Rows from block 0 of the decoder of a small segmentation model, named by matrix and row number. Rows with one number belong to one channel. Each number is 128 + 24 x the weight over its row's rms, rounded and kept within 0 to 255. All counts start at 0. Numbers have three digits each.
After each channel's rows are labels from the 100 images, of 14976, where the channel reaches its highest value: "top examples" is what is common among them. Only what is clearly more common there than usual is listed. The data: simulated fluorescence microscopy of cells. In brackets: how many of the 100.
# convs0: first 3x3 conv (decoder.mid.0.convs.0.weight, 192x192x3x3, each kernel summed), inputs 128-191
# convs1: second 3x3 conv (decoder.mid.0.convs.1.weight, 192x192x3x3, transposed, each kernel summed), outputs 128-191

convs0.180:085131154074143156119107123101097118141104082155120170116146124120122140097101155110150163105133145143150132136117133139093134141109133127100118160131085164144113138161113069136150132109092126
convs1.180:125089083069118122127107141110165163143109112116140164132114106104094145091142121109132144118124151152117094124113058116131101127123140163136135136152121158115134090116151158165146166097126142
top examples: crowded (53); cells: ten or more (53); vacuoles (36)

convs0.119:109115122194128156106116113143123184093094216108127117167164088135118069104107144103131134131110119107107108135131106107160104132137111127108123132087096159121127134107112098093116131127140147
convs1.119:127133122091121136097126112169084104139132112120147130140146142106093068124129135115078129127117087099118109137146068126135129108143129153165110104143147129142091126103113128135130157144127100
top examples: few cells (100); cells: one or two (100); bright spots (43)

convs0.4:104139120066150155168126113133122094163112054137121130133141114113145167109110097137101149112114079153154130110131142096116122118139138132115119134135115117129137149151131110177110144126110148
convs1.4:127113117149129130116134147106124105109136125099165182076099144107124126087105101114095087109137085118103100081118090143162149185114100146146113098112159129101176119151110142154115096096184151
top examples: crowded (51); cells: ten or more (51); fibres (33)

convs0.150:132122108069102143146138131118128107150114093101147143166140155137116132122129133157132145109089150138152120149126116130122155117086100137143155112174141097121110134126148103151124139107130127
convs1.150:130135077136145151150088120144129106124171124146147145160129171142096104105107070094103130075132096122141102161111158093160101130121162133127121116137134152165149128136116160126112105137135127
top examples: fibres (44)

convs0.112:101135145048155127138111148135132107182143070149105124140118158128112149117138112105106103119122126143149127117131163166090163090101150145095137127101128135135131137117128080137125088135136085
convs1.112:155110129087125126169137134123100086079183124094121084127137104106082135134128080075138147133135137136105137100078137067127155144095156056102090094123156115153106139139077108095128111107138131
top examples: ring around the nucleus (34)

convs0.94:136125136119105132146119139117129128132111164086128145127149103126125140095106134117101148110129124104131159182124133079089130111132124153123127152118123153097111130095138139138128084159127144
convs1.94:108112157082103131134107126105141089112079132142138128116178168110134114133119098123162103097111122127103110117143119132099134112113086101119136170168098114150126155148143070115158136106141138
top examples: few cells (100); cells: one or two (100); bright spots (56)

convs0.111:129095166095077156131127126140109106140116053130134141125125158107121112139086123100112130113122114100157112135124113132142150154085146168148120115147109152108145124113134098133114128147146160
convs1.111:111147078153117167121154146136170105096096173130156164103134144140110112139112116117143137115144163167167091167118118148176091131127106117152107172147119102096140141104173139202148135134117101
top examples: fibres (58)

convs0.177:105137103074112119130082117132122096167120043166124177157157119135144150113136116123127137117145131107148121093135137119119111139130099138114122094115122141126106110125134088114125148183137111
convs1.177:122142143133113101129127111095132122084130120107123115151096142133106149124158139145106141146162168104099101098138128136157171114083106117114130109130094138144098115130102130154186170149116206
top examples: crowded (51); cells: ten or more (51)

convs0.155:097121119065135137126122096141115107162104080172132127144123148120099107142150113134150155131134131156167117109149098118118138118095133146125107131109145093145147124137116087126155117148095165
convs1.155:119118131112153123130101093118130145080121131174137100127116116136117118175120110125169121139127137156112098125088160137155097114128116117138110104154102149105102139121158161097115098153123141
top examples: fragmented nuclei (33)

convs0.31:124133088074123090122102132105127106159150064137104136137165173112143111135113132160117148119119142160112108086095112102098157128124118111163132139123144150150122147135154100126165125147130174
convs1.31:139112145108171115147139149129162117163163118153128146170112135132146078128143137158123140127101120087144066140152132104095117125090172156141131121138106136129147138154096133118093107191116140
top examples: crowded (58); cells: ten or more (58)

convs0.101:130134131077124123110079105100128127169119078137106123159144152128083149160123127160105110101123132141120130139147161181105112128097123137138146126138121093133148186138134096142147167170148118
convs1.101:154128137131134130126163174145156143119125135145116123135104171136107082117100138077123114090130093153129129115115141112140082122127068133094111147171163109161120189134114130147139067102148104
top examples: fibres (38)

convs0.134:128140168099104155119122128123102118121089034167141164123118092166158150085122175151131119150115144085156140133141115145125144149117102118111132138123117176163084127118154109144112142119142159
convs1.134:080128115168109140088115145121120141134076137136132091123144119159099135151190114088130153144185075136164156144132122132146131120134124123143140121118158119130118121102171078119155146111137117
top examples: fibres (33)

convs0.176:131126187068126132129121124107097099152127094137110091156115165155097119109126136110119112132133141115104117150122103126108130107070119175102110129119123148129098122112150090123128116130139131
convs1.176:165121115137142115130136113126104085117127121126098086142125095112116116135104082159163121115146115161126164110139144169158133086114143083142104137129121115143079149154138117139121142097100123
top examples: ring around the nucleus (41); fibres (36)

convs0.110:104140118090101156118111139111110090156112087152115122141138131138088105118147114133145115125132101134107145133113139149117129107111138166135129151111138125146129124107158135116112130126117140
convs1.110:150083114116114079126099135126131131116122143124111108084152159080152104112139093122133156117126112111098139105149143112151108109148126091097135111103123128157138130167152118086127154117132163
top examples: fibres (32)

convs0.41:090143108067115172140108146132110111146162054123139135115160217176109137138133142133106140086163128114154114148143123128145134101087121180103146125156130104131134147090125104139121123137135153
convs1.41:119124105114103142106167128118131123123054131163116133082105176131113129081072102146166113128121149147115158139143160140129107128119123135133111145090119088124110149148142113131122126119146123
top examples: fibres (43)

convs0.16:112154142078093130144103119101104129156113054172109128135150129145124102110132124142116131095133134130155146143136118116113134141118118134133114137135134129130102147113140100080117131144128143
convs1.16:123098077143097162109127112165116155107116148099151138175069145092119098165126092096114144124147137103132103102128093137140120153124092148138131173104149098136141119140153104103168145114109154
top examples: fibres (36)

convs0.160:127153128079145146134115091115156112147130056161126114116153161126127146135128135142107119120127096129128099120127102121174120118097142151117125148091132109139119128109105082152137129159149150
convs1.160:163151162115089118143129109132119133118129109133130139093085135096133087135112136135139096115125174132151191128125156140127131108102132129100154156124129125184095123154160058102129075150136161
top examples: fibres (31)

convs0.127:075172126179100112121105092130133165110115212122075139114147161138108128098121193100117106126152117113094107148164131117110087105185138157136074140072134121145150165152130156128136113140127115
convs1.127:145118131097137153132160126138120118121086084115168152120169157150160116107132129135142150103120139144169128134100122093120120154107115174099140113098150113155126123097130119182116135158097120
top examples: few cells (100); cells: one or two (100); bright spots (41)

convs0.23:064100116071134107119149159098127120159115035123138127159135122110170121130106118121111137109132105144143131123143114093133141139087139116126128104120117153121125137101104071138139113147139172
convs1.23:133136146127122138121153167201182099126166140114152143139135124109095135099127171138131126143132150135130113121114073136118137080168114152120142156108129113108144116171115142111097143115124136
top examples: crowded (51); cells: ten or more (51); fibres (33)

convs0.45:092120130061134159137132102126099125122106061134147125135136156133155118110115130123114107085149113126149120125145132134111101139131152115122117108151090130118144118125127059140121153138134126
convs1.45:120133106129097111119149130161088140116113130123153164099121115146115125129132129128146156138156141151191133148121118082154130082177101155159103115143124131123139131147126150167162124124104092
top examples: crowded (55); cells: ten or more (55)

convs0.74:098116128093171156132125099110149125120160046103154129174133155107132151132131140133129136130108124121141104125146105149142125155097125127122098118089168119135122138118102064111147112146112130
convs1.74:109135147122140111112122138138119197181149131135076139147129118160103108174162161127123113168146144119156123133104165113101147141129146126094113101092122160143113130133109131134089078150130125
top examples: fragmented nuclei (32)

convs0.174:087115111045088125135118151108130132141140059164114117162150147133109118118117128138133143159082124134128135116123135116136108146099132137129139120089160133119132161123135074143124111153145163
convs1.174:123161168174088143132139107170174070110171143120135131139121124115122087118100123161114115154118101134109069149113081125117142179116123142101094160111055093115146101139132148122146123102093088
top examples: fibres (61)

convs0.0:089098119108136135131129122127132124130105060109177105103125163120116111142159137113117100138110147106165106156138125140103154145131138108139124134140131120159145135135122103132131123176124160
convs1.0:112086097146087129132102096112127107100114090151103126172104121137140114115152167117178137116092129168140138140087176104126133075148133132166106087151096158129079147132138115108120099111109112
top examples: fibres (31)

convs0.167:088105124031121173112143115116097111135119040137158131151125075120146147125096125158140106140105118129150139103121098121110124114103144102099104151118113143150122141120120064155117130129123143
convs1.167:159119149142166112142103122132130122139133148160117121112120120116108181134125126078170119125120139160168145124077132120119106151095136114109139125077152166121135117153093161160111116082130127
top examples: fibres (32)

convs0.87:087118117061119120136110124138136114140142029122094163120125129121146138115134165126117110124129145152124135135139121154143141123144111077129129133122138124112132155115128084132154112131128070
convs1.87:148133164168101099131111111108132130124137151124155118150140126137149175102156111165147109101116142103137095096145143139134130118129150153139163142110114132139093128109091160093104129135126142
top examples: fibres (39)

convs0.9:104118163095101108119093115135110094156120050171099105125121120140133161133100161119129129146165129094115123114158120141118142114110131129111129125107136143139120137151151085118151114128136112
convs1.9:133106111134127155118142128114151136116089148115188108125130102146113140126147134134161082144134142150131126164092170172136092144130116141143162181138140131116152113127117164181144113160125116
top examples: fragmented nuclei (37); fibres (30)

convs0.35:122119090070140179127088133099127119132122048122101153156120119110135138129112155146115133129115136139147105137146112106121134090119112160111154146120170123126125141133118080115128118139144130
convs1.35:162156117133140181166114069134128163154143123128128134198122100085131178129151123132155111118127127149147150135119099109137124134122182124127121145127140123112097137121114143147115094107146151
top examples: crowded (65); cells: ten or more (65); fibres (55)

convs0.63:125116122100102144104098100106101128160124075132098165154141133114130124129102149127112157142166136124124081140132108109121100103124137171154127099093142139132122110131103095116118116108109122
convs1.63:106104129119117124109138118149109139131103122151116134131163121147126103144168170136136158136110135107120110153150143157149155167125115153131079162142104149144143127135154165120150123140149132
top examples: out of focus (87); cells: six to nine (54); membrane rim (36)

convs0.70:101129161100134139155097167128085106123096094138137136137119164127138116101119135104117122118118151131093116134145112131121169150098109142147147105111128124145141141134184101143153154147136176
convs1.70:154122105138086146118111118120103111157136103143114101160072137116130130083130099154125109118093116096111130142151140106098095109157116168120207070149131119089170148153107111127124107138089157
top examples: fibres (40)

convs0.125:095141165082126140132149125091146134120107069118141122146147127138116137122135141123124140100116131128159128178155154144099119125092105177161121169110123123127130140087118103125128110160128145
convs1.125:156120149144114165162111112153151117118125160145118112145128142121140145142134108173136104133081110124103132125124085110145118115154129143125134133121090111164136119163137147112126158083096114
top examples: crowded (57); cells: ten or more (57); fibres (36)

convs0.13:106129150073129136141122152098129122121099014142144111150123171141122133115123127111137145106141130136136127136120121146155118133102114118132113118110112138105142129125136090139105136175128116
convs1.13:107165116140135104146128154134168095127118135131129129151115123164136131150147139154130147111126169104132136132146086164124100114140120130103151140170119115094119143110174104102111155081097155
top examples: fibres (30)

convs0.179:143127160093141149169097133111102121131110066124089118131134117137121121093127144159122077112100118129120136127148132136116152115130126117164126122138121133097131153101142118142109089105117109
convs1.179:130118133122142067148132101154067144132157138096136105121129113125141143127133100152103159124154092139131108108132143089139114108109128131117125089121181111106118129132108101124125117129145089
top examples: crowded (52); cells: ten or more (52); yellow stain (45)

convs0.65:133146112059096137138117126120123116149134027146112140155142142098129117126123147108141144129108119153134093127111132175120131173109129120132132143132133150121101120119142083148135082146117119
convs1.65:091123102112148088132109137104118157114193129127077177137128092143120141109170082158119128155109175085135098111162131117103182162142160119146121087111108161157116136135146153154151181144113135
top examples: crowded (54); cells: ten or more (54); vacuoles (32)

convs0.88:090173137058147155137127114104122119140144069134099165123124135120171145154118167138116105117132143142106086119112110116126115119098151126134125112089123149141090097134115061153135096136138156
convs1.88:123162110117149083142166157147075126141143115123089137130104107110117144082126149151119157142161163121177127130127117114090129124160125137148113115132134136098143136161103149070131112162123109
top examples: vacuoles (32)

convs0.34:092097132047077127115124115156120122160115031149109150157154107117135148127121147111125121119129132103133134153128122152131108136078100142131131134129136143132109168126137119128166110159156152
convs1.34:146110102170125194108131129143187109108102155116115113128121127129113132130111179102121127140152129134128060129166104154080079137161092146113118146144113091176116114135153129187113159121121102
top examples: fibres (60); crowded (59); cells: ten or more (59)

convs0.168:089132131056096142153104138128100117100135065149106140139123158176155114103106130121127136115141136139154138184135128141171119129109104162123116150142098135123127136128157107104130124146154095
convs1.168:130113144112099154120146164092090140114116098094093147116148155137129120085128117124142147134122107075067114149129125169112141134149134096097158136096103082127121091123107122163126120131131117
top examples: crowded (55); cells: ten or more (55); fibres (33)

convs0.162:104157151078090119104115105090112124150157066144124146130155173121148117144107143098116107090156153135113113132121142149114081149110136103132133126127122161129133159116117130134119150157121123
convs1.162:116117147108119128099167114115143130100048148076175111125121102148146138110114109152136090115112085139065107130093134193109136086131094165153111109107115092120135105134142142138161157132136126
top examples: fragmented nuclei (39)

convs0.76:128104138030133138123094115134125142122134047142113121151106132132109127136111135151089150133128123162137153120153107139122122119090132133092130149115124115128127167125114059139142138138125137
convs1.76:120129189112158155155149138138169086118125166135135160142150146136157144140109135104153103091128131151150144119117154138154121121113118173149114182157143131113114111093117132146149098101184116
top examples: crowded (57); cells: ten or more (57); fibres (50)